config.yaml
model: "class-conditioned image diffusion model"
dataset: "pixel-art sprites of 400 made-up characters on tiled backdrops"
train_examples: 395000
image_size: 32
horizontal_flip: false
conditioning: "class"
arch: "unet"
objective: "edm"
cond_dim: 256
targets: ["colour"]
num_classes: 12
cond_dropout: 0.2
norm: "groupnorm"
activation: "silu"
weight_standardization: false
padding_mode: "reflect"
widths: [64, 64, 128, 256]
blocks_per_level: 2
scale_shift_norm: true
dropout: 0.05
attention: true
upsampling: "nearest_conv"
init: "kaiming_normal"
residual_init: "zero_last"
optimizer: "adam_atan2"
lr: 0.0017
beta1: 0.9
beta2: 0.999
cautious_weight_decay: true
steps: 6000
batch_size: 192
epochs: 2.9
lr_schedule: "cosine"
final_lr_fraction: 0.1
warmup_steps: 300
weight_decay: 0.0
Rows from block 5, named by matrix and row number. Rows with one number belong to one channel. Each number is 500 + 40 x the weight over its row's rms, rounded and kept within 0 to 999. All counts start at 0. Numbers have three digits each.
# convs0: first 3x3 conv (model.enc.2.1.convs.0.weight, 128x128x3x3), inputs 0-18, a 3x3 kernel for each
# convs1: second 3x3 conv (model.enc.2.1.convs.1.weight, 128x128x3x3, transposed), outputs 0-18, a 3x3 kernel for each
convs0.41:526562462502527512510527543516487428458500511613499481515436479479495488470503425509462609504473371485473587507469464488492435503523451535505482546535548514526510457499380428483548501428428527511482519478553460553392460492499500527476534555465505469483599484471508512487477472434474498488537427494464502472523479506483513481485548525507505515527573551522511537551478506509510507515502424475448518559491450488478504518562472513503505505482463494444497482468506464463656564505481397484551490457489520487500460473494
convs1.41:458464459460477465460452461484494438464501491528471476504515496529531519489542487452465595632525554499491644499516510498498503504498511487481470480474485506489485553510431430553558586500484449438432547530506498481495524525534510517513525538545472499472511528503491532514530513511521542530513480513505526495485509494508497508534500472480556514551511494484482493502503495483506494498513433490504501519496455480481528491483469473500515532518522521522518528518512498473667518466462456496592521489566509504521529516564
convs0.42:502470548485496525502580562486477457460446470414405483458451464450465486450411396431500500457390488459482452577495509481495474542544503513466453513444452448408450490482568478493499533499560491530530568529508582478539545448406506499535491478427488462492411432493453440527504499528506461522536514454523458525523525435452504455435487494495501490502503541461474458478454464461457504498533515459490511483517484503489458491483526523471516503489514501490553607540542501418497482471517505496504495478537483466539526474470
convs1.42:475463514489458462456409443495493489527523529483493491471471529545527514462469499453468520434432478476470492452442479454425446437386390533518501547549521545535514434386389516460441397388407563551527529472505518499470489487503518468469485463459487528534476481511476490518484492504470477474467476480515498497512468470482467478516475486503469470488450463487501518473471517475513535481467467505488489495479492498533539478491505502502515476477489469457451466455441522529539499491537503538561454474489462468466467480480
convs0.43:478527550485522461514476473438475520509467476504497487490491525491561521513511550614539543426507516497487458480488540531483524442446548584501519496509466458469512507512589506478449484527490580449435499461480476515518481536468478416535453464490472507427496512485475503545546461560556437446493498525509478462525512541444466480516533495519508586507483540479474489482528551527537523478535498497493520456492524565517500480571503509534503445492489475467496501517501544529499527520424482498505464482448532480475497484526
convs1.43:460489492441473536449405478460469487465447461484472485544507522513472470543467471542489527492457468533509448508511502535499530492506516498467466486467469496480477530505587491512484551513606511506490485503521483444443575549527551534539490484485512505534472492485468494491527494524493487498478481496511507490524479481464463443525509523500503491488458472487467506489479499509478491477447502480449468518482522492514492482493508464437447533525528518518511490499489487485454494519481551485500530548519563549539511517495
convs0.44:471538517522482562458562456566530535527494486475557375540456520491478488499460492503503566553515385416466551557505478487497483545514436523519487503485505475520467523483448488473490558517450539547480513500492507535494501514468515487496500491452509515469539508431537454500546460434516529495521456453500509550470495502540522507511505508497506465512477497482460509474523530510436561566487491485502517474519432456495499501500453486510518507471477495519494530490465339501547521474491467455664494469510526500473468503530
convs1.44:513498461493478483481498433542481524521494527413501392522480522547484525497476471502538583550455487381489568507502513510521493517503515509501500508503481489498473548493427485523538544531346577544531496487532495490423483506488498503505514494521520525464510512482558466493523538445504488502527513477532485523497533484511479488545498527474530468532514497454510467505495486474497490557498478471500469486528419423505505534491491464513559524513510522500520521525515388511607560492478396523653462521530506515487459508546
convs0.45:536481515521444473480519491488497515550460504503474557453545481496464566404539515366471530523468474523469610524528519504435532476450541478542479513503493482533501650460549477467458460548384541532484538472452460518506536475501490514526476524509601496461482513482571535443577472568506476472401549486505472472504481514550467538521448481494501472555492499495501533462553463448557488467498566482479501460492519454507444457449520456494534555491504475514512483512491496540433462500495620436535446508486520496502519505567
convs1.45:492519513449475521473496517450513483504509493431492540509450522490529474490454491330525435505493500543516657524491497459496490504498499502505498522496502507503511666468621514507499447562392546526561476453447476549545519499501511513507484507468573495507500470460552492461553498530509476514493556443493510490535526522494485538466524471512509497514482517498481521486491514474509479506513542480514481449540497509536482494495487588480529518502507504504524521504509414559378514501511589425580453514454501517499548496566
convs0.46:481464503506450485467470462492465433417461456427385443441484453512536424462475415576535525552489487544507472432453464414448473482412429493563609563538542575588567461476438512447472463508482436508483397463505485471475571500469520536541511526487562518448472531493430494389441508489511479412507439453443468525460460478498516496461453450444491434429520480468504521544498548587490555528534517539549494504552511486459402483513466496447430535505471519520461511502491501486486545533444512451472494555494464479482506542490
convs1.46:471470447457438442459438435523498518532506502550517530494462466507491479560543533507531538479503535479517494580556536592573537606572557534505497522500490517506501503515547524484539561554583524500502516485473527492478489518477483521503501537501489534474486518502492507478523515528524511532526510531496474480481479477503478497497494484503500499499501495495539508521545543507540507506529537475490472480480514492481464483482457488483464469451451467452446498472467564565542570574550545570498476451445487468442503489465
convs0.47:449486468368511506549517485472525508491465444478562413411502456470470428548464479491488550502513481463530445500401493535553491472486517492502517470420539496419516566524525556497581535429488544518510438447520549473501502495532495507477496426530504513450476506406443447381478448472475503511499473494539500547534503504462527512498462521550513440520487478521510520525520568578513527441445518462531533488567530499533559505539515534563550566439462558540550490456470488495464557518451501484484456489506486489524397499561
convs1.47:484473489464451471468474482530508547516521505541537559545523513516520496560528518485493535517484532418480467535526524533533518520511517476466454482459444469455455558595552482519552607546609538519480531534510568524469492527508495513521510545509493515496505514510515507499563520507521503522552504505509509507500509498501512501491494504491505481473490489480499484483489489481504491513455503480470477516481501461485482472466455448475465509493495492481484496481481518524564544532543456493513488495502505480495473482484
convs0.48:507469467452386443493412486467524516489513523487521572488472477446453471502477522541521559507470531502480473551518501532479475487452511439434492423467484439443439481461404458439500492487452478477460498527528490464518522580582521553552518584563573534549531532511478502505466395439431467460433502493469526516476491496494497563471424488459396466495479439543475569531580530540569524494515437503507506497485483490517507431483474445424488522522464439446485488485499563525498525478576475499530483475499494497554448474516
convs1.48:450472497486514530501510521474475482476486490482487475542547563566567572548556543482497523496482484508490481469467470484439465493497475487492499512506522515508514511473492520498485559472503548535550533530560532546540497534513477497487512531487523512506517491477511489477534498500533521518526493502486522539496498518496520508549550543553550550532524518489491478492488478468480478457473446435453437461469455529530538543536541499500519532533515542544527515506491511505538504493497482474514556561570565566572543539548
convs0.49:497577539514507514502442521444453483542450499478466462502451470530470484548536492433453575415427554468514509497523513507520586515478574525502570497586530465519517487489490506496512533507515529488470476445488513520537507488501507397448495423454486455565498504538474544558504541535526531484503517547413500496564437448496434486495468498465524528511535493492424481506483423486424478503513523540486501493502445492488512547501538456510534537492423469472495497453490458459463480477456479467513475547488471473506535515489
convs1.49:532520505537541516464446456497488466489466492474462486481495488440493454399401404438433403454445402426420418490527511471507485515525507580613590577601587597615577408400404443429408393367386525533562504508571476512522480495464486507474468488463486460482481468487480467473477493504464495507461463478485502505481517481461473472497505501472521494449455447534510493533519525515506510494475483476455468503491498493505492487506507485499495487486483493504490474493485524510517487477502524500536500501500497509506477484481
convs0.50:503511529538522562508521516468476496491469460474481471518528508545524498537503511543534541546564557541612601409467517473483506469485481496479460504520519444473481548544551547524475498512527487535444468474466525504512550562533593554514502570559548495532501551520574539583467481420496476480496499489512534520550532520538524532521528502500479530535470494470500499504493518521532554517458505471470558441442544510525456584536534587582495515463455489463477473468485429452424492554484488530513515489466505492495511454528
convs1.50:400394448407390405424374409469469488517484506504500483425417415466450460481464469465478455485460465469466453485464486479444477513455459505497480499486483498487475466423490443412449473437475499441456472447465500403439466467470476486475501509486473486483470485475465490473485473503481461491507483504447456475465444479470467477447430448453437424460443434486477483481475480471480482483483480469468479428451462476492475467490460473482475505489492506491478505482476482502462511526527502521514466470464485485477473472462
convs0.51:526491425467534544585492461482454594507436556504420550492446512451526579464497538474500562490464469465447548573480525499538478483529575485532488566498483528507489477498374440511533624462517522566542547410436429600465523449404504529497476524446549505454556493535509524457476525481458511486489505508487437460466508547479460527491499506510512483496490532492561461510540464517570486500509520515494551522528556483478500516462477492502479489513504491496528497529504451484500496455459487452513513525559505447489488449502
convs1.51:509521512491399481515509541517487546480500490489461550513498511521536512501550467524531595561495508468516589499495431519504519499531435502501518512487491508513521522492421427505525583435468422512643519505324459509601495493481503483505522527475487484490497483494502509493474502518477474459472489524513489518512494522510539518503471503541502494511486504496476445511517504502493462533520501500496513525493502512517528564494486523543508500499509496496510513487484517502565575500477494473551503495514492486509491492510
convs0.52:475515479512491527511500559472540493523466448513503477569467496465541490436483515482455547528479475520505562481455472449446507484443536527467558505474489528445545483491490543488444487462491566499552452455501524511493549578507480505467486492456430522519519433459529459530517535531519524503559520488537504498523529508504487468535517496532469546576437427474434575464570527555508448410477489533507552474491547501519499497526512526523542492436443434502544530500494489477569528526531518572549543471533471518478483487513
convs1.52:476496522496500524542548516531480437482469422491480481510470488473443511491455504507508524462444501543516565536534496498486508537541502524511521502486474465467455490445501473446454417404418541498514475463486554495485497475470470450485496491500525516499488489481541546543495481529489446498503474486487462483428436472500478501531543522470482498537578530543513521488478494532502522499505497507500519456476495531528529486517521541563582486494488474480483483488478617529509461476477545460477511519512476495502509512517
convs0.53:484507470508473519482539433554518444548610486554471544487454450526496481506482455580470443441509537551508434496444511481488452536553484513453500472462489480494492436505615509511459424472580431502454476520533489503520504459511520458544485506518492525446518493529513514503474509512553492507530515455527486463559461495464550484464482544457512486473509546494486526483480495454467453511488454492518525484461507535481506492464520448464502507470508497479463491495499517510566525483463460466444555480499507482500512470479
convs1.53:487483469463463461472504495507467428461454445549456453530510469477470472512497480573525361448523548575523380480490544495512474471477533517527491522523513512519509468472614509485507433514568493498511492509478506552552498525537499520545486523526456497483485519524495512519455509500505527528464536544543496477494515458547498496507472505480497514560448537479501512468494493462504487517473474532492496538473490516468518518514483503492497497501499517498507497516514541519554500551501500492485518500508498510501512499485
convs0.54:527545566550576550559601584559505511496520496462466541537440544508507487535551498450474482459504411521503449441549574518535560527559582495495492511525450514446515452499451537413442456483487517502524427523499555507498445439483524490419482468467455497447458465471489431482562526484500515528584547492530487503486517470549543532573522540554549519566502505562546489519492516515518481489514481467498475445464490454468436443474465522420520455486458494500497496471442464500450456432474514461488520507486446456463522487477
convs1.54:483452447539457454481462521528508474505486461532441396556491491519495501545504536540566525504558577470513557511496425459459461523533512493461472465429425465441454488534485480437430466481463561452445505560515564514492511523484488459446513537566474484472492482483461479487461479455436463462458463470537499460480436427570534543487424401498454442534496496491485442478480467464461452511519526484479480462475468464462463563528507507505498511498465520505512501531538556518532507563556580531486473477480499490491515513513
convs0.55:485442452450565475516523550476461476471460494465499516440475472434480465447483528459498458530551486519513438546468435542478566542399505521575467513518511398526416588551514473486464552484506485473499530523522531521546513558537501550557526473543498489453427475463531414499484452539491578429394443515480458522431411460462514456521409474525519466498502513489476562530595531516527528454493460472499520489516499495484500541522560476545542477464505484553479468437467505557508539484533482551555434519498500519495475483426
convs1.55:490497520475504526490497497473475510513471506430503500511486540508559525543514559445526516512480533446527495490498536533517530495509508502520515519530523470499484596520599503567536616497585566531512563513550540512513508523506511511495538496497524506491501511480553490500524551513502523523523520521492509518534509537484551474532468544484526461546476541470507485496516476513522500485511514478502496461521480491465474493483499514479475482488513480497506502501515488437477547464504516478506468505469522492502494513484
convs0.56:545462530427529492458530477554470545563465533533540489520544544575524508456510531479490484532449491432493503452454493496479518527503444450487463471534482438473529480507515542420543512559474535572512422543487528455465442464517554507472472570497494407471410482471459513589534557534557544513494518515526557513561532525435499501492492473429519550601534515493548541511540498510534477499443491504472437506497459534541593566594500432489561535550474446517508537499515474420488426492436457450530559555460493529508440426491
convs1.56:488478471491496476464467461479489451419461469447491445516489482487498463474470462528535522501510525525519512427486508444456477423471494485500438480515442523524476537405544503545479460454475460504466480460480474523481590563575573565552570567570519526532582572550589510546476482491482481489487480490517493506476495491479471459505478503459495465469440443513502490497494475498493496499502486496474513475510483487475465524482466493460469537543530539507531522531504548528534516512528523518528520523504520508497525511497
convs0.57:457516443509562465476479468526502500529483508494435569559459527503459469516481451478582462424404492430483436471471477533470494517481528511470502479504433488452569445510467542452522555459489467594485535480525446515507488547463488532516489408459423529441549477483416508454504477449529459455516538562576450510546529523528479553483521572605513476537545467533458512496573515476566533495504513555498450522474529475513514460496514465495574478525455475463483513481538498555491464481530488436467492443476487453499561479536
convs1.57:468454472473487492463454474496456497464460449486452482507527469534505483516532462564598640541501544440539493541517511521533530533500537526516527509509503511515514504585522606616584611595597497525487535497496477477485542566548549542558518520542489503490552501512498499485492548484520508507486510489534498512485504475495484490509494489504486496489483481474510488489513525509516505484485568483514485495504556528502493499505496499481477507513500496500495494494491543488483472451494508485458541507513512487500500475479
convs0.58:461503513531504529519497537519466471543509525490511485479478535494450474505539465492458530550508555540486562532562512516522535528536527490463481509472490486460491437486488544487522479500462490478486512525516519510421571548551591543518555530559493470460519470546476463531487505505493504549432462498536519560493538493481559537447520427512415484480434504461490463493491516511545455525563444536585503559480535457479508471474506473495466521520591547474539515533507503468583510493501471407513494502494571493459467496512
convs1.58:527503481496485494514494494491424446456448477492389436477495519470491512465500509514424555460471513552470574482502485479477450526498498477496504512515560495514534451498385455495544504465450430466449483512519472506503492520505486516480512549517490553491500515514450546491477504490506540552497521502517501522501500501563512571491470494511483548488472498501507507511513492496507497513480461505500485534472486527545575496491495489518573488493475476487475496493485506435596494444481512470560468454508467456471487472521